From a checkpoint of a small spectrogram diffusion model.
Model: 8.71M parameters, activation gelu.
Rows from block 5 of a small spectrogram diffusion model, named by matrix and row number. Rows with one number belong to one neuron. Each number is 128 + 32 x the weight over its row's rms, rounded and kept within 0 to 255. All counts start at 0. Numbers have three digits each.
After each neuron's rows are labels from the 100 clips, of 14976 (inputs lightly noised), where the neuron reaches its highest value: "lies over" is the class under the peak. Only what is clearly more common there than usual is listed. The data: short made-up English sentences, spoken by a formant synthesiser in many voices.
# fc1: MLP up (model.blocks.5.mlp.fc1.weight, 768x256), inputs 0-127
# fc2: MLP down (model.blocks.5.mlp.fc2.weight, 256x768, transposed), outputs 0-127

fc1.313:165143109116074105166174077111101103091124162151137181089110123187167130148162151108160075134214128167100135111137132135117156133115126134115135134143137142096072124152100126095128142158148163135087185167133108143097146160197142187140081119148096090157129110154121133112120157099112142111168174134062108099142113092067139100123101150142133101126168126085111165090081103128181058138118
fc2.313:160137126178083132112141130140118152087124129184122106117096210108187112165111113136101093149122109113128150114125126097113131105138116105111142071083129140129141110140149069184120136110130124135108079139180141108133100056135122139177139124053155044121134126114098148163101113133046083102112172084115095164153122107149168116077168120101092087194180126156096118157122092110139112115090
lies over: /aɪ/

fc1.256:122168149051117150150100103158171089077171129122123149145122119156150146132162204128140094141097170164126057086129109125139168102162104111123144164128149106164157145110123092099101140066077153153158125177143170160047104085093120138117176099047135089130096156181148115149095137094080138132134091091152126142087094098120114137121109087119160144184111147111093125109060130166094196116179
fc2.256:123115121114077123056125180149097125150175104133140137101181069157104110101193091139072149149130160118041184145169105086117153132073089103135083119092102144151102097054107182138120094128142091098132177110140039132159114141146158091160141160147115146159190138105180150067159144142118167140179173104153157094138113090044140116131167110169182095094154102143120174158165134146126086079140
lies over: /ɹ/; /ɝ/

fc1.365:100096123163137155081153097105178044057161102127114108134123084092112091137097106155130134105184115112112056156141110155103105173130143125109138150126170114143169182111100124114078112148137115166120096161127104131109131136140134172112161088140125158094140172164106131100094155121148094047151107106161058072093127104172095189118091148104128127161126129183127140061160216125148143135077
fc2.365:127095064100123118164136121222153134158164150054084112180133109134159128168100155155075089082084165159140151149088144138132105124129166120171114144127045193152140141132131158193156107111095081133110171163146070078145169103117089151095113115119086095098142053157161079122122164108116145150093102113151132100102095118076124105178146203157094079174119180098140072109071120141099155114214
lies over: silence

fc1.345:164102165109111107137152126052132128113118097186084146137117116100072066169157077119117111139149136110142167126126054111088140124155172107075138129116135072126118079126105092140093082108164154150143101122143111093084117112145155104113121082099144155108153169154122092176111139101111161152118143129125134143137152145071077078113116142150124181183077173161098149103173132201113153098123
fc2.345:056137097127112106135109101174160099120142122107127088073100168124160134119152071153124150112096166142158106105116134145132118089147155136223122126159135145147158105089153153131135187131118075115098090088136196176163123139108101148143144173096118100073167107105106058086092121118111134087109124173148127101143109126095157165127149096079144083028182131124094130159138125123159091139153
lies over: /i/

fc1.412:203106051124173079132088113061109113150218172060146143133138158161069101158107142142150074060121188122096120091118147106107213183104135125113126098150079204135119093087172121146122181092143096155131188119129112150118118161135158110134133124174130122122116089176163114161108131122108107110125122073149065175132117085121139059122107142201160176093149122102101183082115098118145119101161
fc2.412:156109139123175122086094142089133175111126170126111078121098155095136086150111158087131106114034096166106104072160123093105140158107122087087121180145093140168082155147134176130145136121086167198128139146147115090154147124151152119163142144062213124102110184088081171131158138080069098132143167092155162192121184127182097162104134099126085131128099076089124135121125161178110143160117
lies over: /aɪ/

fc1.433:170142097123099135176110081110087142086138198100147134165123074132101108120113127114151080108116125129075094108138138102118151092150170196077190162130101122073165146125180075129081158115128079156113113148182115119119120205146123109103152108115107106070119152166164142095107070173117153107089099092130122136163136160174116121090065124120101169115062094108138136095155117179128112101147
fc2.433:069143109164087138060145068159130142171122139221140142142120117156097142118144040205083177135193116184137083155161145100121109116164110078141123089142174152150153083127151127167188096065114172111152130145122156153094128087149202109155098108160126162159113098084080154120109093120117101141120128104174134046136116163117204090106199142146141083151130188095102126160160095071082179089136
lies over: /p/

fc1.299:150155126146088130197087100084153099124127159112111141158108125139187132149073169105160101086155113139114097099159150178106112144140148117189145148114090106084047116155085153092096110200186136101089127098138081159090179156134079156087097144136074125133179124166062113106124179101112091127169130117147033095099116189085096087143102043100106145133157135140122127150066058156125128151100
fc2.299:125105115137123194147152105100143180072151147141106118117090162114121152158072088101144110155137115110125097168138134154126120149145079188106166167149114130081126098121161139119122155093171166180146136104134152072084140163152198119130080156150151105085097155193053092136125157082106116128143151152137111150133152137156081149129133168095072095072175133127113114062050093124184131142087
lies over: /aɪ/

fc1.246:117095127125099165083130104048116121136090168172182181107103116136114106125116128086157075128108088138118082109066120064195086117117128083138075125109168124182080067152186130103126143095135185158149138094103120183182180086182092181159132123151200126151111128130196129145087137147148197158075168142112156191132091145115198136072076167084184123083085108125151172160114123134149161095125
fc2.246:087184129149130117205101103139162117139125048094161114134165147094148090098125113127143142162122103137116165083162132166131147105094152168163115090120156083076122171104140124167110141057141059041123155121178110073199119143134133138081095136150099174111162113086142189101133155105089092115136097075120101103140181086122161117112139164159185091106138089121181141055098089169115081116116
lies over: /p/; /t/

fc1.604:069136119117145116103153128125203112116099150154105129089102155159088062155084123098166170133142139107136144100080077089183146163116123150118099161112167130123147112117135121111160153134139163145106159147182152077158140202122111163116109142102166125076131123144138122128144086220142155073137103095033155099130135122114127069124103161106105087174092115107127132123130122160095147139128
fc2.604:132136153150090132105063169097108186140147085109132167105161117143099177088174187125115113073156135124078125147168160159171170086125124164132089151117140096118103118097147141134115148153136111142167178089087201139063062138137167098150150103124137092139080094110111145121077130094077095141119159168158121134163187107149150129121104111169173085098159109160089078152123074108171083145121
lies over: silence

fc1.155:124143137101027118151146105169127100074108139195101156062113126128186121133121166128190130149133100070129138093101111169185119094169111092131103128056144049127095154153112098130099120150108156101133105164085148131119147072134123171121117131096115104119130189156073106105146141174123132155132113126123118141102111165133132165137093058067144101167115119155123124170138149166084164155105
fc2.155:117110108099211053156128163127146124105162173124134079111125128107134162138147090147099065089038095217120070112164157109139126132145140111129132187131072121145143144114084140123115146110146178183134132123173157087075170156150156101125148081133127131097097133112143133144157177108094142152130168091138136188111219086112140087092116145150136074126096065106107163069131144178131130147179
lies over: /ɔ/; /w/

fc1.706:102147171119172104137093109083211125155154120088174054159111148187096116147138099079085103062084092111123123120091117141140170160164134139103147189132099097147126085133150086105118068128112171143161158094125149079123139119147115070119130104094198070100154164161115080102106096078104129126123135186111109159087164132123159092123085078064152170139150131150174083100157130150073167156157
fc2.706:142097102171089125130147084135104135154110137175111169097150141065194138104119143125129122169217174121074114130125156137145119132159120106190126077167154161137117114099110155154086160175142132144095108178159130142149143052096139197124095182175096164146090108169155126087180142179107100144160132088073089086115097136137088130153107140108171119183141173075150111104173157134123118102085
lies over: /u/

fc1.28:144185115139133076165103150146122159073119092133165154163159144083110130131056158127141140109105137165180111099091121113127141219179148086171129176094150140156093081121126114088129137108088109101110104134091141178102135125160159052104120101119192155140077188120108118132081145152155126128170112153220079080135134077159130148094122106163154107104173121143113178148174174107109154185076
fc2.28:155088145126122087137148135128071144109156144076168146095137105123161084130164087151147119131148092107162194095218119131075159144143106119105110124068156161143169088172062117124132172107134136095167126147090144111144120124132148213131074107143137110154095128157101086135120205223071140079091113140093085152073097119133119087195096153112194102110125133128126130073183130122143166107172
lies over: /h/

fc1.564:122146126072093170137097112119135167088136115133134153090096103168116176104149152080121166120135132143120046114094128152164131150163145207158137143138093149129141129163121078143150163152147188136126063100103188175099154179154110111123114112144133080134153112096146121039106164152110189096096115085152117175135063085099186085093109117115181149154149175085095154150148124098195098141121
fc2.564:103147098113114121140147137098106107158101160124134170129096120176145141090156132104161226094154079159078124105165093106164126128104119153107147165179140098060157135107106107120130156154115120098139079111106159128121062107135128125079099108096107124168145139076095141140142162063167139144138144142112138138106167124049112140116136193105128129109128121169083095181107145118143095107167
lies over: /ɹ/

fc1.499:108175123125114107107111092146158134124171127159047106181099108092169097164090193176084098172171127199148150099147151149159129103142142133115189149137113141164159084093132111103101120102191148127103109085197175142116125114164072147143110088128064110118160145169179080193137113106140102138111081120117120123165220110112078136147145117098114151150076096121098116099091118189130137178061
fc2.499:169138169188117188124073121102137151125063160104142215091125145114089174103165131127127165137120081130096096151121155089118124130143133169141066125071142135094123137166109089129145072074114061143141139113115087134088179132121089132127152207154155186119130123135064200117124176166077111098099164164206105113079101139138179142144175161118151111076154125126077151126108131120189169114162
lies over: /i/

fc1.598:103163121130099175082079113095129132110195132082190132146201075145153131152077112123149048162098119146134081152174137102111102115094190142127119074110091111150137083141061115134111180050152137181115136114149182176177190080147111116172143102155164124180110158117149105139109133129142192158112043095189170143100089139083151060058138145122119139093150106107154103152144176136158139128137
fc2.598:123127179147102107121031081071117124137076110130160144101149128123118189138182107100209099068193096121095133119120166106125064150112199132132057143122170161132102116119200092089125167118160147093146145051136141071119058112111125172091153150155160084079148185189167194148142107110136118108091153130154131120192160092114155187204115187155094111106069140135136097205135145150139143091158
lies over: /t/

fc1.127:129122122136138131094084102123178093165169124157116140131084121190177072120070179136125068130104149049141166116138118172206149187109145103078119128158167109116120159125131110150143042114067139154122172132104123147137103143090093110197107112096123143124181085167184150111178119119147080047132121116092118090105085148107102163106141109092140051152063157121125091112157119114159193084101
fc2.127:061159165133076092129138109108122162119115161105103146077182142170166097120091132138100146143135131065150141117106182103181169173121144085126065139115149101135123097106128112097135053089091088100162160149114140091141122151101069095147191170092114110108161090086179071140100090110202155121141097154079157091136053084166142124129168176098159106078129141116099146130076111137103101120160
lies over: silence

fc1.704:101142074138119100116136122121148104137109130144074173085042133104105079159137166130169126127188162055094160092092103117160166183159147085100097194146141113153110159145123084134131157174108147120116227088144140096131115187134130184129145098066173117100111113141114120126146099192149109070126163129055115140128111058149133117117110135140091161176140150108066171100126137127130147142161
fc2.704:162112144118099173169165110104108170127118095133193119232171118168083210132115086096101121089128126129150189164125167155070082096144146110123166131093094087089094176099093124143169121113128126102153074063098154142113112146134123079117128179167119157161096119210179117163106095144082178164097134184147107110190196132066131151090096162144124077108109101152113116133132146133153138048168
lies over: silence

fc1.297:118196110143125151105082133177179117107150064159107161145108122108117061138132147115145143114123133130124158074116157082132134156103170081125081134086164137135135089113123087122131136095117161121202124156151189074145165114138089103109135118173141137149096132143144155116174084141170146146137063151130097095093118138103149137135093106087093126152096116136109119153155160151077153149171
fc2.297:125058148113120177173167146120096104084104132136158173152160049069126129116158132181143196162161089120139141108191122079124152154144098135109156142120149148149124119176164118142094100163164142137111181157141123122134076073073169132087098176163152183164138044068123189123153118186091131143181128158161118159103127201144125101144135160108124173157082143134123153093146102120184083145151
lies over: silence

fc1.750:038145104118115160121146125133220064157109131108113159137126087161151101117102151126141123138117100137146171107147168084155113159136151108112102109120139106146151074085107125128120093137164124122173166161095212090177183129084131080107118146160168151101057157138138101105147162052134162105171066151149108092132139091112101153161080149112107103111072156080195111081119156143111175185139
fc2.750:109069148168156154147188182157164150146096134121148127124162130134163072128206114159055093168136106117128164143129146101099149139102178118073103131154117186085128098104107090084085131131124077081169150172146089094100167142119120216111133104156109214129182115109097158122141162136101129063165133163153093082101122101079120109126150148133103122158093128138143132152157153105106201146173
lies over: silence

fc1.301:095096193142124161080086130167195069144106087101087107130107084142120097154161116158137134067131140096099170090112109116143100187166114129096038064107106100139146080165079116153156075095159097090056134124060140114146140078115110117133158117114163121125175167131120151150118168096111140042146095100111137114129129116104113100155136032056161066179143119146126150160167145160148155137069
fc2.301:112186149119065124184137134116135143088144176159106082140134134098178121079059119160132127143134051147207056147074130140138164105166119118124166166160135122131097104131140088135107181142152189181129128161168176141132132117157140165164135185107141116144084131209110095114123197155132148152106148123168134186106153122131141162080091167132104093138111111086093170086066128148084147100137
lies over: /i/

fc1.124:079171158136171160111137081161151132147112134135107071164120110078165150108102125098137074113143153043101123114182125219171103097195126079164074137159139119140150130119155123159130129190152124137137098084107157127163216101145084143116145132104170158108153194137168087069099139150097132083127100140067106130166097149112163162089108103106117142134140094148169156164134153192133150126108
fc2.124:106095152115165172134125094149114142116129130173151169119145177158113102166168082155102063151145112111144160129133140111114128169152158125127131131105105159128146096187159121092115156105158163150157124124179125137074155066081089111205135114153172125181093116098105130088145153076148112062173117117109091144123120138112117060165105088081169086080086143109134088142142169165132183174157
lies over: /ɹ/

fc1.274:128097123165151122140154128090168115112133154157145087127143081078106124173100157097063121085125055156105124145094056131103122096082150084186125116081198111121066076082106091130101126107100069152125104148109096087159145142125098108118121131094125099168097144143116132133120147112197109169151166096140099080185106136106152122133113114179157138129206076131182082181102176179139086164099
fc2.274:113076161134171063082123122111092142119126117156139174135102130163115138115123090132122124140142192146127130144153143121118116149147151177074125108126137141127121173139140149131115134120143107098136179039130119113159132090155106153081180110217093199165093120138163095132167117155141092135117138131118109129136134046117091125119113118100151102125113121114173175081211133098121128077156
lies over: /aɪ/

fc1.429:113153137125140098092080125133191129123123095086109150110091109176110114189087117160207086109194098129088113069180098156072164123166075114150132134060132153134139143147087127140135187093126131173017127153089185172119125106129110156132145136080089122131114130140140142168085199140140061140155120069162126131140137139084136092142118107116138076143107116148139119138159155125099159120099
fc2.429:156154103182079150172124144154076138114109116139118120098179108105180159115125097132163159143126110104169136136083113120074133102144178117109127138168147098144147110195128101144149145154084193078153088107175132132184085116145186094162108162107207087112129154132138183144153062165140121130134130169114101154146145143128126165084115096166106198145193148146085149180117153115133125128164
lies over: silence

fc1.557:094186107134102121107133096095093172112079088149112183090120165139124120118096129105182131108185086170113099096122132079141102114108181125103134124121075105112154110092130124159156154107135170116149117127159082137143140153126105195127138161125135122080125106178128091076094155158060118125099128150179097094116092231181203128088160120159127106127104025150210123153139133127114108139066
fc2.557:153150151150214136119119149083105135136107115136137097130151114146142156141204118121123144130136092132114130148165086078078157124124107162105160132143083119143138172197137122142180126088117125108090059117127096113115148198150138107073080150136102182095123074078124171092138127124097141110183099151164096137103161094155170122175176122200100079146152105178120145164151114142095087175073
lies over: /p/

fc1.658:161148081159118136158143110152105075126065125118129110153117095128078089159112204143134197096130138118132147115043134114108112130183104077136119140139188123148137153130192140098148121157137112129139122106102128095141159166162155114136144161161125102084101160126159098133132149131151150097128125149104107104153175208136062161130050084082138082156106126082093200107081097155128159138122
fc2.658:122122129097128154165212175191103175096093169154058115116139138150118028147134154154092139167137154130084106132135141150132135102140093140155129118147091097144157125102129162156180068155068121102130166113099131148107143086153156111174111149100114141141136175134099097085130087133167124097136126184043127175142123185122096135130151080169150147136168127132099176172148083164120172109151
lies over: /t/

fc1.507:182153104126139074152048133189122154155133149152140147095146141163121089156165092107159122131146183088116145061098229143082115121131116162134140091130155184142121166110149104176126056063100174194105136168072162175118145090184108140158172138136137118110143122158162113154110119116116125082101137065161150147112099135100127136142134115159225126151080113109152126200118184139114144193170
fc2.507:165125176143106174121185113085156114129153165145108121140134080091133163115168192144108142150093144137100103150098130114152098114135176115141156111090130094098145149089070157070094161155120108120110083162163136171117123122099159110058111139111086148121087087098118137130055150142098149161077091114114101130161109164124116076156116099138055137185174128123101087113154108115155047141112
lies over: /ɹ/; /ɝ/

fc1.47:136104123137128096077143079118158129122143122117103127103063122122055173110110128151154069033117076137134141101133177111113104209140120091146100128126112159131104050088096109117130152085159098132073128137094107123186124100083144155122083128136130209157150197141113097149100149096093093097092125176155147150129113110137119099124192148137119170145145118103110172152049147149145164136104
fc2.47:186134174139147152134092138137133108070154112150155122148093113103152126136103115138185138141110163114033087120120125144110110100139135187139120113144191078169146174120158158085140049155132094149125091118083117236123140168163114087126130142107098141114157159129074164140161073126148158145050129065112162143124127103122082090086087055172115150079119155146090153193136141136112094146108
lies over: /aɪ/

fc1.224:104144068169098147127049132127169108117125160066151133123135123161084104166081094139154122110110179088132098130074126162125114161119173150173059087102082166159099127143118076155176123107077140110100104131096162120175148117138136077134188178127126182074136144126138139063128128204146104111127050092135081126173069150123160125101106144091152100166165090092174071167156152181165110118123
fc2.224:130128135135173146138190102103112118135162117169133121123147162138186106151119200119135104168152140047121152169152146119103153074098085108150121172152174123094105180149090105148170102131125140183146129077162131106065073176111091108122068110124157113116149119165177055150160123120119100130174088113078130086130089150158096253148156086096094102112071124116120144137112155107061120056094
lies over: /t/

fc1.698:081116147079125129123151126037169111097123197164152109137126138104139110101101169096165179154063157155152166151079151091106110127081159119088137138141168109112097130124136096121128125140112065138174077099074118151146114101062108115152086092175147116156124126118135145148136111070136166167109104164195136159154161115113136070079154155125136105182137109151147138138119138077186056107120
fc2.698:136067112150179098120083136139157123098102131129133154144164126168104136167188127152176122143164107117072095104178092104138124091120126135099095132137109135122102127157108138120146158181116128148140102148175092151113127095117099188154144134152104158140139084168195135087077142210141137164123181169150110124149159198069102187126095067064093144092135085160113119134178165150127149157193
lies over: /p/

fc1.389:131146123094092055161177106114123160065114086119186185113106129114081117147054138139170125115180131115181166110142082084091161149131168030138121176092174129089120142114142030108091142106075148099129124186076096108165141160159171124133155157109168136120078162142103098105103172155176109135135122125159136136146142146128151155084137116108147095123151121131133178138170183095112178133108
fc2.389:128079141142124098165135122114099120090087064118188189108125044144098112114140118145134158120155084101169111104172066130101124167146096122127096081081154163146137156174107128088117107148163151119094145159142140173133083097128097149136111095143132112177133066029021129114121197190096145059125136112147114178071174121161160120165088103136103173107129127111157157116153105167141079125113
lies over: /p/

fc1.443:188135119118088139142066112131174111170121170096132168132172106169181062136120233132108120118100146099146110108085128177151140122202140094105109152143125094098149105155145149075155134161122096103129104087133143131162135147119093110150130160087145086115061107117163096122124107138095152108145085094103158112129105159176129086138103048121138112117082138125099154172092076123095112111054
fc2.443:047088120153114126099135163137172187116123146075084159145162088145133092116159148113169164101138149133164103159121130122141170087098118113133162113215167129161105112106128154078123102155104197132119141061147087152127100140135122140157155121155108122101151114087136177158129072165139102087201118123149143103168101194129134131111088085181128092071176147065118158174121137195111076097163
lies over: /t/

fc1.723:108108099111103122110142126146141150130140140065115141146205112143117062144110158110176122109151106124116133155093098160190099074100155147153079168187181068150088156082153101177097123131153087119114129165089157137139142134143089057087196117108179107112096191112132119059153154185138156164156132123076119119163118139105098105108044117059203157136153105127167190072135124141071118133159
fc2.723:117127064116119213130107112128158177145098136066084122116150153156126155086136090132109170127124133151154073119126138126152113109119168172121161091160108146083130153118070114135077147152101137105202135094126152169178162135078166117108109114145024138117128125155175125152133124182183120084119189190154135152119121120163138137113148110107147150093174133099098165120195134120183198089115
lies over: /t/

fc1.657:143117119105100152152121144124148157132112079132129138159147103098137105102150175100160132136107141173138164035126146162130134170152110162168124166131115164163107098147124116184177116108106176136109155108114115139178135148128140134146138096140114079182148157129115175108090128133110117091111161113139138114185160089083118177144128145111122085185152099045118204198101134118111111137190
fc2.657:132119120151157148140064156124170134141073137112097081087158151173109133093162162149092081136123112084105115163071084129143073017090121161169123143126140142196113142157112171115083101102180142131185115135187137147138141071161132163147162127136077120102151168157103127107131080126169115149166162148119126165119134156108154149104105211135110123099120130148109160145087167149156067119170
lies over: /w/

fc1.322:108167138093135116110037120192149119116149122177130119113148074168095092115152144063127156120100144120123113081045163118107128160132117150147085146142130159125135076090170136159116068065144200119166125142115210121104130131159158102151150133107190104103110168174162126110188113116106157076106123146100177143083149102145111088127134073082198179156109103112204115158128141167080141180127
fc2.322:138096165137113076107170119124096142129142156120107110128177126148149077167129091188090142105155076102100100136109127140156082125125211157105126122087137140125103146119146154122098119169128154097144136191180105178156236086151109186143162127122126125093095121117105131129132194136179174126119130115135160137126154118160118099126135160137144065182176149134131110140130152136110138119161
lies over: /ɹ/

fc1.68:136100051107083137116072094146136100078146179156178149120108116149128177150182132139144110115093126153150064061126118095126142155151130089147154138148108176154157143146130155185120098081155154088198127168148183149092160087199145098095122064058131114082096131163151151149125150121141162146106110079120114173124143116135156102158132083129131098095074135109136134064123165143126190145138
fc2.68:141139108155156173119109133109136120165207175131094084148136098154151117140135203146095140141128153118155092169089127137107162126123117145113153092090121121124100102092094104167130140092105098148119163090120126163079117165157150121167166136169119142174094110166138116086141118087105149090157113121109142169116091096050135124165175136137189116106127147178120142107210162157116146109189
lies over: /ɹ/

fc1.445:179092125141142101100112138083157136118096174105123150098170146104149053160169142184139092162096081127134126126114114145143145091121119100125149121096153085155098164190127131169164162156072117116162094146133098102177149157163168080171189179120181090124062205166122127091118125149183125114166109132153134110143113115118112085135152079115201100145212106128087136147167090076106154110131
fc2.445:145172099082183081160113141067149186101117072111131157130100184142123100118138159133110135099120148134136166150161200097120109138093186138139113181100088128139176118099113164132134120121130113181097129121183138096133139124120116123159122171105095124195149106160110155130114174161123119130157114074172126172122171122157142166121107098168100126111127127090129128106141129162110121074139
lies over: /h/

fc1.229:121123094133125088123156117167119133108098158175095142103123155153140079133155102111156131108156106157110095102071113116140135208176087082141063153136151095148134101120170092113179132143085151109128148076132140141154119148116096167130104105081147125077105152127138134116150149158190109135082131077052141118145149166162105118111100111155166064174127141109076152113124112184110132115094
fc2.229:172118148146118145115101110093174135115140092128122107121122113120071106072186214166155136204137085117112148106122126132092148105134142141114129136143192073130120156143102101073093172172109064181143186086044124148136147122138139146131125175107105144143104071192138124103067119073172133127161118098130157137165101080101217102159123119132138174178135119135102118098094062192158120162132
lies over: /p/

fc1.384:129116104138117150077138119127141096162125181194139124124111110139129161149157138117182210102134163128150147125179153163181126093149106123158073097152153075118041128156197134155147139104198095129078091070169149143108132164132110131117068090150128182096145146122143113176191078165154074149151118098027164114133136167138156088135118146125112087184094172114130116095084083179127196060075
fc2.384:123118155147090127145143104110136132150088100098137113136110059148128091093140102140102078152103052146102117164136112111114108176143149127134113061101110171180142129115042139073120132184152155159209115208104168136165096125106147159123151132111124111141122129126066093090122182112082208130153122126163138140122144091128140165132124151134085102066170098156126153099156133132160090144059
lies over: /ɔ/

fc1.116:123163179119092185168099115161094098108129056110152147193155083118122129143076114171161176101099159124116145081118147176080092097154116174143142095097143111093140122173125073120173076150142083129134129138130132129128161146101144087145185187157130132124089160145097087107099100128172158123172083124120087130132114162107081100116055070084186093157160121125131184183078101150079152156079
fc2.116:165137105119153121095164193102136063130131101117124120127170135147095139098201122148120155120182184104140172145144173143129182100146113199189118115169105106167098103129188059142161114101183080165092089102081153163083103164148142077184104124124149191128140143135074207130162134142147118103145123182168115093078149129090161094128150138107118156134116146124076082090156161075094090124152
lies over: /t/

fc1.761:103144107104146113131150159105114106091157147092175226107108136177106080155120132184190100161144131109130142163147072145147205156106165147071102169080153129100131142144160105147161174131089108131140168160084103139135171171123158090138172104099182156137118146122150072105102173159159070118131081147149112143105094119148166123083171142122140111172156087110168121118179132094157180100113
fc2.761:159096170152180127171145090125143202120115089130174087094141171082167137087115148122141115096149100134135150164153148078164106121151120140158123133063157118114129080096089135133105087172173161129105064149161146135120125172071118137094130138159134053155156172188113154090095106190130084139130154167156151160085118159086089103154106129166131096138060170147146120085087102187089153093168
lies over: /h/

fc1.555:190171123164075127137111145089091161107130084184128106115124122142138117109062164165110032142145111108144132074153119154088161163127143170165106163102153138091076147188094138101122155169142119105067151119128128109113150158123174163137066132173146115112136191168079082146137099173161082121167128196097132137113126129136093112124159107157137132186144157161083084178141072067097126087074
fc2.555:100158136128109127109121156121166073129148205131129134136144078092195087182094195120139138106160132134099164126094184158156164127109092112133112135204162103081113127113116156178129166138191164116118125130105119099132098192178119133104151172057113067109105090161223116141139121107158073160124165168146064088127136215140148092136200191148102136130078100144087124113059161121162106125114
lies over: /aɪ/

fc1.760:167128129122108112174121130134100167147101129144061159088079145108135105132138156149121201077165187136171178039053132096112122099137065163132148161117200175089121217112171098130152116187089093095176113125127119106099123122144118100100152120106096159100111147137155119081113161129129086126132177142067074118156169116091144139174075103142152076158083120142069186138098102145094156120078
fc2.760:088134107097137123150139203166092179094096112083152097141120132108148115089144124136098157115120168079102090101137128144135133129060114138110149151148159193101167117171158124144162077086156083072130095141118109127114167134148147116117116157121128162154121150065130098112166073120093096152111176157089130131145128114171105071093127100144141136111161136156139090091142149150078100104131
lies over: /t/

fc1.682:135105156100159089129087157147140061131112097119098095104058130171074121174125129119144138092127134115092147073068103156151147110170115143184089135051101106147138084120150118209126092119129159094082142089013184126188160076108113132143162145156142128150125145141138146119139167173117149109132108116184142149117105131116121126134119040087139150165131132123151089158212119189114179154124
fc2.682:159122166188104161108186157094076133120163138116157142133142164128123140103099102109139111163166168117097169121145157127151117118171115137081122114123109208115150102126131093176118148150150102161106149128169107172151076128089105177156112125150095078164118100194166059101109102137168146167148114104096113050128103151144137143169127123118129066185148130176116083110104118044112151088093
lies over: /ɔ/

fc1.560:135125149104117123136157142176146141113080140138080155087063146144083084166124119183146201109158097123142120098034125117076121109156075140096156148126133140098142109099197089114175116129127145138157102111184126088118163121152124099154166179175127111143082153140116137091130129134130131110111141122090119180181178166102185173086085138105151136189155101100127185122151110092112124119083
fc2.560:097183109158161172154144161136099161074146159099225105111135105081096102059127161107121133126095124088112099090130134144097081179098155139112162158168121124148141094193131164136161106135120118140091109124096173152145184082150095102154178083192172145180106100065087096130141153096119103141141141122125117137139116118112114132077107073134112126105149126177136111167099110131135151122179
lies over: /p/

fc1.647:162113134096137147148128093129111133160132184138136142150135122108154113203098157084148126139187148058113136084109134187185112126122150121176099129105117143073095138181158037131140096134124138168108081116056126159165141107128071116130159170124160145156113123120133138156111128120110132089082173125103117098255081164127140176113027109112170118091101097182115145119091123118104149163116
fc2.647:075111144123151203120122134158123156151140119147137143159089123184132111113137106116121105085112092096133129168081136148054131075124151166080106149059173116128115106132136125155117178150136162144104106122104152140056095164200114126170170143106110138166214153170161149121124133121124187136179080117197088122140134145135179057175116153074129097127077137110150125138115132123098082106130
lies over: /i/

fc1.175:122134128142139173144130091164173139135107123130116105136163192151077111132132134113176105128137102085108070079085109175145150119178132162139096119099138150097172132168127095110138097101102161181118117137137162120043140143165105130143181176072176128109141148163113082086088149160068197177132129121104091140122134141093084095145095064126156115146102127102121078160169183191106152116143
fc2.175:097044029135072172080164081127135105200188135102073148121127124074180170110160118129073105181132095170112135188091100138145069178197122117095101068169158061176083141127030144136134139170153114071151164102130112142116135129116150085174118139163124154099121166116173113149139128124099117148179157150072162139143077169124114146139124138115150107162106179099120118155140175181094156122164
lies over: /w/